Rows from block 3 of a small image diffusion model, named by matrix and row number. Rows with one number belong to one neuron. Each number is 200 + 40 x the weight over its row's rms, rounded and kept within 0 to 999. All counts start at 0.
Before each neuron's rows are labels from the 100 images, of 14848 (inputs lightly noised), where the neuron reaches its highest value: "strongest on" is what is common among them. Only what is clearly more common there than usual is listed. The data: short English words printed on busy colour backdrops.
# fc1: MLP up (model.blocks.3.mlp.fc1.weight, 1024x256), inputs 0-127
# fc2: MLP down (model.blocks.3.mlp.fc2.weight, 256x1024, transposed), outputs 0-127

strongest on: white ink
fc1.286,196,193,169,181,231,185,227,248,161,216,145,210,201,202,193,155,180,197,178,85,235,169,183,126,171,203,211,158,209,248,249,248,118,182,155,246,157,145,185,183,146,177,170,155,222,161,180,194,205,172,185,210,228,206,221,237,233,162,110,223,122,248,104,274,216,328,160,235,247,149,253,225,204,178,192,198,306,148,168,159,280,200,124,242,170,255,194,141,189,149,256,231,209,158,205,213,180,222,150,234,195,195,211,106,199,156,165,175,147,265,130,236,229,186,204,187,131,177,238,166,209,174,191,215,126,191,205,220
fc2.286,207,223,208,187,227,213,115,157,188,203,234,238,206,191,200,216,266,198,180,302,130,212,233,236,223,168,178,256,166,192,200,168,300,224,296,230,232,236,193,239,196,227,180,268,153,170,184,195,199,266,223,269,144,225,180,170,181,264,286,184,227,184,279,152,172,102,247,195,176,223,159,170,157,248,189,174,164,204,249,185,100,188,249,159,232,164,274,252,115,210,169,203,190,200,169,219,225,170,214,208,186,240,213,222,218,222,212,257,240,174,246,164,153,214,238,180,239,183,225,219,192,213,202,144,219,157,232,196

strongest on: blue ink
fc1.577,202,225,221,151,164,158,153,217,191,173,186,209,206,197,173,207,267,152,179,240,58,113,157,217,172,198,239,209,132,185,204,245,208,199,264,172,209,164,203,224,104,163,174,162,147,260,202,200,235,152,214,175,224,191,134,217,214,244,244,199,262,217,195,231,148,237,102,305,229,182,121,193,176,224,225,221,199,212,190,189,200,161,316,262,208,169,135,160,196,261,193,206,261,242,143,216,191,131,189,232,209,137,191,191,194,194,183,195,221,217,214,204,200,203,222,200,215,236,293,187,141,264,193,163,180,211,188,296
fc2.577,201,188,182,256,262,247,211,170,174,246,233,201,163,214,234,216,142,204,215,184,337,250,214,165,216,151,181,208,256,211,174,195,223,148,96,206,195,193,211,182,219,230,200,244,279,135,237,185,201,199,190,245,194,235,315,199,221,212,144,155,128,174,176,156,230,182,276,100,116,232,302,228,235,163,182,189,183,142,226,200,222,200,80,130,229,175,271,208,219,143,235,241,151,159,252,181,248,213,247,175,199,233,207,195,231,208,161,220,203,172,188,205,188,226,182,207,177,210,79,154,272,182,157,229,239,199,240,139

strongest on: white ink
fc1.517,148,196,223,154,194,197,222,206,224,195,161,175,188,220,187,195,198,212,233,217,235,194,179,150,255,197,194,199,174,175,180,219,179,228,182,162,200,251,225,182,166,144,176,100,250,199,221,214,188,216,136,221,238,224,216,206,214,213,240,266,133,208,144,211,178,238,202,212,268,105,236,234,216,199,181,152,200,190,231,224,208,181,130,207,167,203,162,189,287,151,193,152,166,143,200,244,120,202,182,247,159,166,188,143,163,195,229,219,173,314,189,165,160,218,211,223,161,170,188,132,207,233,256,160,190,208,177,230
fc2.517,244,213,169,230,237,188,186,157,143,209,229,244,180,211,184,218,227,198,177,196,184,182,205,237,180,201,225,226,237,232,250,223,225,197,241,205,239,174,143,197,180,212,191,283,196,206,171,171,215,164,255,213,218,188,216,186,228,184,168,174,234,187,233,181,274,160,215,194,218,240,171,200,164,248,205,224,231,241,217,223,173,221,310,188,182,183,272,214,95,228,195,216,224,240,180,190,236,185,286,146,250,249,202,235,214,155,143,214,209,169,200,205,245,204,211,177,232,204,264,224,173,184,140,233,207,187,262,152

strongest on: black ink; pink ink
fc1.510,186,221,257,187,273,191,220,120,192,185,214,188,173,169,254,170,228,186,251,275,184,168,199,171,238,137,223,131,259,226,197,179,193,142,226,241,243,159,171,158,158,253,187,175,199,188,208,208,137,198,165,183,224,158,223,226,140,203,349,192,182,258,174,259,143,238,170,195,189,225,226,191,221,208,199,139,160,200,153,252,255,216,216,188,219,138,141,187,198,209,174,121,215,202,79,200,221,134,212,213,227,208,217,221,262,225,236,218,281,183,269,171,184,180,262,227,246,237,168,176,158,153,305,212,255,212,155,202
fc2.510,187,158,146,206,150,206,203,229,227,176,185,211,236,208,172,210,163,215,151,129,180,184,183,164,211,223,219,238,126,164,199,170,192,249,164,123,170,164,215,196,159,91,215,215,222,290,150,153,210,145,232,155,201,260,211,185,247,193,65,227,211,147,175,223,285,152,267,235,152,182,226,191,214,179,190,244,224,202,216,176,206,136,213,187,184,192,225,247,277,177,204,199,222,180,203,210,274,261,126,179,176,214,177,190,160,234,164,216,126,223,181,224,240,213,160,164,116,216,242,211,196,250,97,196,165,217,227,205

strongest on: white ink
fc1.656,210,218,187,201,168,153,141,185,202,186,229,249,209,223,243,294,197,242,184,178,233,221,164,109,198,179,156,204,190,254,206,231,151,206,172,264,198,173,139,212,194,229,220,221,169,185,198,232,161,218,202,204,170,203,111,184,179,229,247,217,198,200,179,89,168,173,205,153,149,280,161,268,218,238,174,173,211,191,190,216,205,221,133,186,190,207,180,199,228,268,160,206,228,182,183,109,182,211,162,187,200,276,236,219,253,196,122,206,187,173,198,179,189,209,238,205,232,240,149,169,224,220,121,270,133,206,261,145
fc2.656,180,224,189,210,269,223,261,262,204,177,209,171,210,165,193,156,222,230,202,218,175,133,194,174,222,191,140,185,152,211,209,206,204,190,234,146,229,188,193,269,191,147,164,135,217,211,203,145,180,130,166,139,273,215,244,140,222,239,179,293,165,259,201,272,199,233,239,210,227,204,166,227,194,154,186,158,168,168,194,192,213,229,254,219,167,102,136,206,128,184,244,206,188,173,199,188,244,183,218,185,187,131,210,199,197,254,243,195,246,183,190,218,250,169,223,183,273,285,286,240,206,224,253,118,219,223,138,172

strongest on: green ink; bold
fc1.225,206,144,205,191,222,207,211,171,66,191,194,198,214,156,178,145,241,208,203,199,192,206,211,93,224,134,191,178,186,307,217,238,136,136,210,252,222,180,199,242,168,75,271,253,202,259,136,278,217,179,179,203,218,139,189,255,194,218,170,195,234,211,180,205,168,204,156,196,183,185,270,186,242,165,306,187,214,170,158,233,194,179,228,219,191,184,282,210,192,170,211,245,300,150,283,154,197,126,245,151,211,201,198,182,180,166,206,211,246,213,195,186,158,212,216,203,151,220,193,164,247,226,179,217,164,234,205,173
fc2.225,149,202,234,244,191,169,176,212,241,195,206,237,143,168,156,213,255,198,177,211,149,279,218,213,200,273,210,198,233,155,258,250,235,261,199,259,213,223,167,246,271,274,197,189,205,179,246,266,203,243,254,220,198,212,200,189,198,187,189,183,222,194,84,176,189,206,242,224,182,237,166,220,208,244,238,207,175,269,209,244,167,152,152,170,163,271,209,241,197,184,241,237,202,234,214,241,222,233,118,198,210,275,192,213,204,209,167,177,226,217,210,236,232,275,244,181,201,220,208,218,251,188,163,290,254,290,194,262

strongest on: bold; purple ink
fc1.46,153,171,222,174,171,156,200,232,209,114,221,263,210,237,194,166,193,184,247,228,160,178,191,128,180,173,315,213,118,299,225,201,151,194,189,89,160,132,171,193,237,222,208,240,234,177,250,200,244,305,215,171,244,192,232,206,255,243,145,189,185,201,189,238,110,227,216,196,79,219,225,158,183,137,103,203,247,173,272,216,242,109,247,179,210,149,139,231,204,206,236,243,236,149,270,167,241,205,201,253,220,211,174,177,196,186,184,220,222,199,234,208,179,223,239,249,149,141,107,178,175,165,175,161,272,216,218,159
fc2.46,108,208,196,200,272,222,177,224,228,167,228,217,169,242,186,240,219,209,216,177,190,160,267,237,250,227,158,217,224,130,141,173,267,244,229,184,217,189,246,186,188,235,200,156,209,236,216,263,205,126,170,243,204,271,211,217,215,219,194,226,198,285,173,198,241,221,215,218,233,175,151,287,112,163,122,175,282,186,219,157,186,229,180,248,156,208,227,148,185,198,179,250,113,200,189,257,181,255,287,229,258,149,176,196,223,224,205,161,212,199,207,195,235,223,135,146,208,205,236,141,198,191,243,210,193,236,205,319

strongest on: teal ink
fc1.281,169,137,187,206,210,200,172,178,261,189,153,183,205,186,191,213,195,151,242,250,305,219,210,248,180,209,214,226,228,195,235,123,220,270,184,212,204,256,231,152,241,212,172,182,175,127,226,222,135,205,216,197,158,172,221,173,187,197,187,224,363,173,214,100,184,208,214,158,239,192,164,194,170,225,157,192,206,243,217,194,235,192,272,232,223,183,186,214,191,150,261,331,259,173,208,183,194,241,137,227,211,183,222,267,125,225,208,193,187,213,210,239,221,192,205,203,228,152,242,189,211,164,195,200,210,246,220,246
fc2.281,169,218,259,236,231,192,210,256,243,256,231,158,168,201,196,153,202,169,227,148,167,155,189,191,189,127,218,121,164,233,193,204,253,206,215,129,238,129,141,256,146,245,173,210,130,165,193,179,218,194,212,123,190,239,182,185,217,224,261,268,127,240,229,251,167,216,190,226,133,205,219,198,178,128,206,204,222,239,229,213,207,177,159,203,214,212,239,256,204,223,212,127,151,264,236,152,181,196,214,178,195,238,201,196,198,177,150,220,303,235,219,203,172,198,161,236,179,307,171,280,206,271,229,163,199,157,203,182

strongest on: green ink; black ink
fc1.97,163,185,149,271,196,182,186,216,186,189,130,232,156,155,170,195,150,168,278,202,245,189,206,266,123,182,171,183,135,229,203,179,194,255,200,228,265,199,243,218,184,207,229,179,214,147,237,267,198,157,153,189,139,225,236,243,179,264,190,300,216,200,106,187,100,274,249,203,174,189,189,262,192,195,230,246,211,156,243,209,188,287,231,290,227,256,122,200,159,163,243,214,188,187,242,198,207,168,229,199,153,237,223,234,143,154,169,226,265,201,251,231,257,212,190,202,252,169,232,187,246,198,216,195,222,247,220,205
fc2.97,242,221,227,166,162,199,189,228,195,178,258,191,189,178,266,166,215,203,176,155,161,182,176,129,261,154,266,254,181,195,192,235,187,82,176,171,118,204,170,178,225,154,206,207,155,176,165,180,190,213,228,261,208,179,168,192,254,158,169,143,167,181,283,248,274,144,106,219,227,223,261,204,163,187,223,226,256,231,184,185,194,123,163,163,224,181,253,232,259,218,163,245,245,217,225,212,189,169,199,174,260,215,180,123,217,171,161,189,267,191,128,145,177,205,225,168,125,198,162,187,170,192,155,188,188,168,251,195

strongest on: black ink
fc1.162,188,216,214,183,94,142,260,223,164,218,222,217,165,127,139,81,234,167,291,156,224,236,238,195,212,156,231,225,121,259,279,234,204,178,195,178,195,196,202,225,252,181,305,247,271,164,237,282,236,267,209,217,158,154,259,284,173,198,210,178,284,221,205,207,164,202,171,217,172,211,244,204,230,224,262,221,282,249,184,179,174,174,217,176,194,267,237,234,187,196,221,166,186,259,162,173,87,165,266,131,256,238,199,179,109,174,210,226,260,185,215,221,223,198,226,198,203,126,185,221,237,183,195,198,152,221,233,173
fc2.162,189,199,137,180,273,209,223,118,210,214,180,226,215,163,200,193,189,126,134,226,188,142,244,288,196,188,115,251,309,188,172,190,151,223,234,246,187,255,230,145,187,223,219,158,218,226,182,219,243,174,184,206,196,274,201,170,176,218,140,200,220,163,224,194,237,213,222,170,266,188,187,148,217,225,209,206,119,154,247,192,221,273,258,198,227,175,158,162,212,125,208,216,224,138,197,184,209,240,221,263,157,177,242,197,190,191,247,201,170,215,234,247,161,159,165,164,243,200,193,154,138,212,221,207,179,241,243,211

strongest on: bold; purple ink
fc1.637,179,152,199,167,182,164,237,235,168,136,250,211,141,134,99,101,219,191,245,218,138,155,201,168,187,158,272,245,91,216,227,240,168,206,268,147,241,222,178,243,183,204,212,158,286,219,218,270,262,270,152,196,291,219,277,232,296,166,173,184,248,213,250,222,170,203,187,199,155,155,247,186,182,225,152,195,209,196,270,169,181,130,263,140,190,210,203,204,204,216,220,211,209,162,206,224,204,191,180,198,240,177,152,204,246,103,257,197,251,204,216,209,256,209,216,258,156,244,137,159,167,189,201,151,234,235,211,247
fc2.637,173,233,206,231,155,201,173,205,210,233,207,204,201,198,230,189,224,156,173,188,275,177,213,215,215,245,172,187,279,161,167,176,234,201,177,144,206,213,236,108,154,188,191,191,267,203,194,199,211,153,117,233,168,284,169,202,256,216,179,203,202,247,211,216,211,226,250,233,234,213,215,280,163,234,150,183,212,166,221,186,133,203,192,177,172,210,237,201,180,199,198,281,181,194,219,329,207,274,208,266,234,128,190,182,295,201,269,198,196,265,210,200,272,185,186,160,243,204,241,151,190,186,191,232,198,207,196,228

strongest on: teal ink
fc1.742,128,165,185,209,235,185,96,148,217,188,103,179,178,201,140,226,133,157,264,185,307,197,203,243,136,180,156,167,202,258,249,181,201,203,205,223,250,231,268,169,218,231,224,175,140,141,224,247,126,154,163,185,166,270,147,159,187,212,181,306,239,207,153,206,140,265,226,197,200,147,168,185,155,203,175,206,218,190,253,164,148,233,188,276,202,237,159,185,196,115,259,283,179,158,188,180,209,233,254,214,193,202,226,274,193,200,241,158,254,200,251,240,221,193,173,212,281,170,221,137,271,203,174,216,153,275,188,235
fc2.742,197,212,203,214,201,167,234,265,182,225,245,220,187,196,235,185,220,209,211,191,132,262,182,202,257,167,206,222,127,176,179,215,212,219,199,136,154,179,104,195,187,130,144,202,212,224,131,104,207,229,194,224,222,199,224,222,224,169,190,147,197,215,218,244,210,125,149,211,189,183,194,185,206,171,204,186,212,205,152,230,199,176,251,185,223,157,276,284,153,293,180,164,220,232,247,194,191,183,175,204,206,164,194,150,176,203,118,176,213,202,176,182,223,186,240,226,134,258,210,276,150,218,211,131,275,147,157,188

strongest on: brown ink; black ink
fc1.527,142,194,205,225,170,190,185,250,245,169,135,225,181,227,207,209,159,219,221,206,192,252,234,217,162,294,227,230,144,123,171,160,141,259,192,163,219,159,237,186,184,205,194,221,224,185,243,211,180,149,275,227,143,203,285,194,151,219,222,247,256,157,142,160,155,212,209,253,191,232,220,193,173,229,232,184,176,290,232,222,202,246,233,233,168,207,228,143,210,169,197,236,146,236,187,235,158,169,254,188,229,131,217,201,127,269,194,203,231,202,227,187,253,175,195,179,206,176,143,205,286,207,175,187,112,235,158,199
fc2.527,246,190,201,189,156,233,260,195,183,287,224,202,206,164,204,128,209,174,235,200,207,188,208,183,282,68,252,202,138,250,156,216,217,192,143,129,140,186,169,185,263,132,217,222,188,233,224,271,182,273,190,188,222,183,201,256,241,190,169,117,219,159,255,239,176,185,193,136,150,146,237,188,210,183,193,204,182,215,187,208,241,237,253,208,211,237,235,229,218,309,206,243,229,202,202,238,249,185,236,147,216,241,188,218,176,133,281,240,207,241,178,169,196,224,141,158,215,233,217,193,122,206,162,174,241,202,238,166

strongest on: green ink
fc1.257,191,170,201,260,238,234,232,226,225,162,180,244,161,166,263,213,218,272,208,96,157,184,173,250,184,178,238,218,143,200,151,173,189,175,175,252,183,135,222,190,183,250,205,279,184,294,216,228,200,230,203,247,239,194,166,198,138,244,206,232,234,181,178,233,190,267,168,277,173,209,153,229,182,266,246,208,240,273,255,183,244,236,212,248,245,96,221,149,192,211,193,201,157,189,201,166,205,221,162,209,284,245,226,198,125,213,191,152,188,174,221,181,215,237,182,198,158,117,151,152,290,195,155,202,176,242,209,161
fc2.257,227,238,213,210,174,219,166,164,191,224,157,170,242,174,216,250,146,182,180,239,193,205,181,257,189,255,160,183,225,195,157,250,227,225,183,117,121,228,136,209,190,169,195,206,205,134,247,190,216,150,232,230,169,233,166,194,262,209,228,201,174,163,227,150,210,166,278,201,248,285,236,186,188,129,232,202,215,204,154,191,169,200,203,217,221,300,178,211,218,174,195,265,243,179,210,211,197,208,230,146,99,154,188,209,295,188,186,210,190,241,166,196,257,132,261,199,189,279,196,160,169,166,221,187,214,215,209,162

strongest on: blue ink
fc1.491,230,156,252,203,117,129,202,205,253,70,191,201,212,153,139,188,180,133,231,259,192,194,160,203,213,272,248,179,209,219,187,195,226,137,201,183,277,290,187,121,138,265,181,226,238,204,115,203,189,176,186,156,225,161,221,170,129,117,148,204,270,190,213,196,183,186,207,166,184,191,218,179,182,208,123,194,214,176,175,209,175,167,189,127,206,228,255,206,229,282,235,182,244,239,169,203,172,174,190,203,223,182,151,230,141,132,206,195,205,158,235,223,137,207,203,257,218,176,221,205,232,210,181,192,160,209,246,218
fc2.491,172,115,187,185,238,251,177,269,236,192,204,203,253,238,224,238,247,141,164,179,230,177,159,280,180,268,49,186,258,223,213,257,277,298,218,244,212,212,197,259,239,211,178,119,239,193,263,169,204,272,195,252,195,132,223,312,182,181,141,158,240,235,176,136,148,163,204,115,245,136,156,224,205,272,195,154,215,199,132,221,221,194,172,156,167,216,280,190,130,157,174,206,203,173,267,178,219,204,205,190,170,198,184,229,217,190,196,229,114,207,172,204,200,228,195,220,232,115,188,204,203,222,241,201,138,209,150,224

strongest on: brown ink; green ink
fc1.347,214,202,198,171,228,125,174,203,136,189,223,220,220,160,175,149,187,141,258,185,206,178,237,138,160,177,272,204,164,328,270,218,116,193,182,192,252,282,217,194,192,180,269,220,262,193,155,219,228,196,255,211,210,192,227,202,163,196,198,229,247,245,248,232,206,261,186,191,99,201,217,178,200,201,273,227,218,205,170,178,205,187,272,238,246,238,247,201,186,173,228,210,112,281,127,138,104,258,216,187,198,253,213,160,75,218,240,223,212,211,236,225,209,134,195,193,286,116,150,180,214,219,255,225,174,207,212,166
fc2.347,184,160,146,221,279,211,170,111,216,225,153,220,147,225,236,226,198,246,135,232,210,239,224,224,231,225,109,204,279,245,193,194,199,327,207,302,154,246,232,154,229,171,216,259,168,231,216,205,214,283,299,276,203,160,274,158,203,249,214,161,223,146,250,154,230,198,234,138,189,205,108,159,199,229,251,180,164,200,204,192,218,251,192,212,205,234,179,170,198,181,193,173,184,161,248,215,224,267,167,183,182,246,233,214,237,193,180,206,131,310,160,220,191,189,204,166,196,265,222,186,205,166,290,214,230,228,208,216

strongest on: bold; green ink
fc1.758,244,244,180,206,177,194,231,186,195,190,184,194,259,162,249,277,228,168,216,217,219,202,156,239,169,241,237,234,229,220,193,206,163,131,226,256,200,135,194,240,255,159,177,247,221,233,160,233,187,209,226,236,241,202,209,156,180,210,238,256,164,253,165,209,227,234,182,316,223,213,222,214,222,217,270,232,160,247,231,237,194,190,199,216,201,120,165,151,170,167,209,272,221,180,285,256,213,151,191,180,166,207,225,226,134,163,204,197,178,263,196,212,218,182,221,268,193,211,135,180,175,273,175,230,214,264,189,133
fc2.758,194,173,229,156,229,166,209,295,209,216,279,185,174,226,188,76,256,126,236,226,281,177,210,151,235,197,189,190,147,148,241,213,235,191,216,136,258,234,201,154,227,207,215,143,154,187,242,193,217,189,170,153,153,206,204,205,170,126,155,182,163,153,199,215,237,217,182,151,187,139,286,160,236,166,126,184,196,183,214,188,239,201,206,161,201,186,244,257,240,269,205,189,186,250,142,142,193,225,237,172,227,166,196,182,204,282,261,196,213,145,202,235,180,224,168,184,232,201,190,199,176,175,211,192,156,194,224,279

strongest on: bold; black ink
fc1.68,234,215,199,178,145,71,208,266,148,205,277,218,185,143,170,114,190,178,277,241,220,233,239,196,215,163,172,247,145,260,279,213,167,168,161,175,214,273,211,181,219,178,196,204,167,242,171,191,236,189,251,205,171,150,176,192,202,207,166,237,169,119,221,228,196,157,207,229,206,195,215,184,199,210,258,264,216,217,199,197,199,219,222,186,211,214,200,241,200,163,223,145,219,239,171,195,140,133,264,177,248,167,208,198,87,230,193,224,200,181,220,192,257,181,222,174,230,152,244,202,245,215,124,197,104,199,205,150
fc2.68,186,280,200,270,241,210,148,164,230,221,215,212,213,145,222,166,208,185,177,204,225,156,270,268,186,268,192,144,234,189,191,151,195,249,164,241,247,211,221,192,180,203,186,231,179,173,223,232,301,184,215,139,143,240,210,229,125,224,167,230,119,154,232,217,192,180,235,256,178,152,222,182,246,151,230,163,166,189,184,201,231,220,244,250,146,215,153,157,167,135,227,139,110,255,208,241,129,230,226,232,174,234,201,256,148,251,204,155,164,212,231,219,120,124,170,192,201,191,232,275,181,234,227,262,218,199,140,207

strongest on: green ink; bold
fc1.428,174,212,181,230,145,167,174,170,170,167,173,189,192,137,215,235,184,213,200,215,234,203,138,193,193,202,225,232,183,283,220,194,157,204,216,205,155,181,242,190,253,153,222,256,148,180,140,255,187,212,264,259,218,189,186,176,209,260,235,229,163,264,190,152,203,215,220,250,217,209,218,199,222,152,354,224,225,169,187,220,215,160,201,235,209,171,199,196,184,165,214,227,275,167,266,193,202,165,248,166,180,230,233,212,183,181,165,220,244,243,143,205,223,177,231,242,177,225,199,132,189,219,244,159,201,283,236,145
fc2.428,188,211,204,214,201,167,215,226,198,192,281,266,153,190,183,138,202,212,217,139,189,171,247,221,237,161,159,233,142,129,193,180,223,246,230,146,258,198,172,180,191,186,144,94,188,183,236,138,187,212,199,229,220,221,182,184,213,189,164,186,181,154,115,163,202,221,168,166,113,223,157,223,168,234,133,235,201,160,173,131,186,213,126,222,117,198,184,157,260,261,203,168,182,187,163,171,210,196,197,231,216,205,197,221,182,247,203,171,136,140,200,214,222,248,140,244,229,140,216,150,187,149,220,227,213,200,234,302

strongest on: green ink; bold
fc1.757,173,194,194,182,150,177,180,163,190,178,191,209,240,217,210,289,170,228,185,243,226,198,200,133,194,238,214,142,188,227,206,217,197,221,162,158,158,173,232,159,223,221,186,174,163,184,124,271,222,203,236,182,161,228,210,220,173,211,205,184,246,220,214,101,169,230,181,135,130,158,259,184,212,130,273,169,202,160,129,185,226,167,188,164,204,220,222,193,214,232,205,170,279,197,229,127,252,213,245,184,119,213,202,228,262,137,165,225,226,194,144,224,198,150,222,280,215,235,220,177,166,165,300,193,216,253,247,218
fc2.757,181,206,250,244,106,171,204,225,210,139,155,186,242,196,226,221,124,160,206,294,247,198,216,178,185,199,185,146,253,236,165,195,144,283,149,220,213,282,207,182,263,164,174,292,174,185,130,227,159,209,282,203,210,222,161,200,171,224,190,186,187,234,258,135,189,182,185,171,262,202,202,175,230,179,235,217,166,233,156,229,159,149,178,196,190,267,254,169,181,218,190,221,274,175,246,222,258,159,203,132,146,186,194,235,180,144,188,189,172,301,135,184,219,138,211,259,190,227,172,177,198,164,233,207,96,217,146,179

strongest on: black ink
fc1.342,125,210,135,248,210,192,143,207,146,196,152,245,162,181,193,184,197,167,277,159,251,180,232,278,170,159,168,194,116,228,234,195,190,295,195,239,261,183,220,158,196,203,228,160,220,143,235,265,237,200,191,206,88,194,231,250,150,240,193,282,224,189,123,166,144,262,226,219,192,186,185,233,198,204,191,204,249,194,225,232,196,243,262,266,224,254,161,228,151,155,236,196,193,193,249,141,158,192,238,208,172,248,231,218,159,195,128,224,230,215,236,234,234,207,196,180,238,162,253,203,264,183,229,211,240,283,231,238
fc2.342,224,206,241,153,144,230,226,208,215,187,256,193,185,190,276,159,187,187,166,142,158,162,168,135,249,155,244,240,206,189,192,230,178,65,194,211,146,214,178,201,191,170,212,211,160,165,134,198,158,169,231,237,214,202,204,180,247,170,162,100,146,188,258,256,244,156,95,200,201,239,259,232,158,166,203,229,250,211,219,170,216,154,199,125,228,172,242,199,262,231,155,236,227,202,214,226,179,201,168,170,259,234,170,148,196,167,182,237,284,184,170,127,164,237,220,195,121,188,154,178,148,157,170,175,178,159,244,239

strongest on: black ink
fc1.166,183,157,210,191,211,208,239,143,231,204,231,194,189,221,177,168,254,208,223,201,167,198,214,169,136,246,157,165,165,184,242,226,205,174,269,185,174,223,195,225,186,192,211,138,229,221,151,170,198,137,196,177,218,112,278,192,199,254,324,187,201,201,193,154,181,233,169,222,169,189,203,185,255,200,230,195,179,174,197,203,196,248,170,191,267,218,213,179,175,282,158,279,143,183,120,258,211,207,171,214,272,185,215,228,182,240,187,179,240,186,264,147,204,227,245,208,265,226,245,212,177,190,203,129,271,193,182,226
fc2.166,240,191,162,218,189,188,146,214,181,213,200,187,276,248,226,187,145,204,189,207,201,202,169,181,242,202,234,218,259,152,161,149,110,216,127,145,210,167,201,209,216,245,177,199,277,212,213,207,178,197,150,164,197,242,183,190,219,222,62,227,172,189,136,233,200,139,253,194,152,224,221,155,182,174,190,174,191,197,142,222,238,121,217,223,202,141,133,208,332,122,222,170,216,217,245,171,205,233,207,209,198,234,196,139,190,191,141,186,148,165,165,221,197,215,185,170,136,195,130,165,195,180,194,344,173,188,217,160

strongest on: green ink; black ink
fc1.524,151,131,182,218,175,216,244,233,116,203,226,132,114,237,241,194,210,217,232,149,214,178,215,160,260,159,237,186,173,251,271,250,234,208,171,230,198,244,201,206,238,170,210,146,154,233,182,243,265,200,199,183,210,231,187,191,216,194,246,223,190,206,195,159,263,237,221,203,257,187,294,251,220,226,221,271,261,164,270,205,199,230,103,170,192,240,276,188,291,128,218,152,136,181,176,151,199,196,226,263,221,197,210,217,193,266,204,212,235,248,211,195,197,258,183,213,194,197,166,132,276,211,219,84,218,228,250,198
fc2.524,229,246,199,144,198,146,158,161,212,166,164,320,278,152,189,248,191,222,218,291,186,222,184,202,180,211,134,172,150,204,130,152,127,188,227,169,199,132,212,212,104,228,232,236,289,185,165,155,140,158,184,173,254,139,238,246,198,192,189,164,266,191,256,226,165,199,199,228,148,269,107,147,215,183,206,161,176,214,175,176,260,160,293,206,191,199,131,206,130,265,202,282,245,222,216,214,177,206,154,108,232,153,205,174,201,148,247,229,196,173,208,203,164,117,198,216,217,208,196,293,181,151,201,318,117,227,181,183

strongest on: white ink
fc1.489,206,158,155,313,224,206,196,248,195,221,160,144,303,191,185,137,192,212,163,143,207,163,242,226,206,204,241,192,224,203,259,214,222,211,184,246,198,217,195,187,294,173,135,158,192,141,237,196,90,193,174,191,154,189,245,209,228,186,185,210,231,287,223,158,172,184,139,178,278,229,133,238,160,213,176,204,243,173,169,102,203,166,223,133,142,194,236,223,228,222,226,306,187,212,187,174,282,218,202,193,234,154,233,200,215,175,148,164,209,146,115,235,226,162,182,189,180,175,222,189,196,203,144,202,286,172,163,164
fc2.489,171,192,261,129,152,232,201,254,258,213,248,229,139,196,237,206,215,179,229,289,172,197,196,174,200,201,155,207,123,195,162,170,225,205,253,178,214,180,214,245,175,246,189,261,197,196,179,158,297,235,206,229,212,248,194,158,176,219,276,230,178,179,198,235,177,231,268,197,176,146,254,186,230,217,225,166,179,194,193,191,191,240,145,264,223,189,186,190,112,177,201,126,198,194,236,234,134,191,200,226,167,324,201,209,224,224,264,174,183,226,265,216,133,190,215,236,192,236,199,233,207,255,257,167,121,248,232,230

strongest on: green ink; bold
fc1.651,253,152,209,182,199,201,213,184,230,200,160,156,171,198,235,267,155,180,183,237,209,224,124,208,273,237,216,185,183,201,219,252,221,254,182,162,273,173,217,167,179,200,228,196,184,203,178,266,195,267,177,213,185,224,190,201,201,186,197,185,142,255,152,137,276,156,223,176,235,216,224,193,232,135,218,216,260,166,191,170,228,182,157,171,204,194,266,221,228,181,204,149,282,149,224,238,205,150,312,211,139,170,202,207,223,194,112,255,197,212,143,164,190,180,227,219,145,222,207,176,195,212,241,218,193,264,253,242
fc2.651,200,208,214,189,159,208,192,229,163,232,174,205,227,193,277,317,256,129,198,174,150,284,200,258,208,233,245,206,186,155,202,200,213,211,137,309,241,220,227,178,266,179,186,291,133,139,120,236,199,194,190,184,136,213,194,219,204,202,191,119,247,298,189,168,233,176,126,291,195,235,244,310,205,153,223,253,174,192,204,240,235,195,141,199,162,240,256,228,143,144,191,162,208,179,147,193,209,231,152,199,142,245,196,203,171,171,154,222,180,207,179,187,181,219,232,259,157,167,229,270,164,276,216,204,169,210,152,169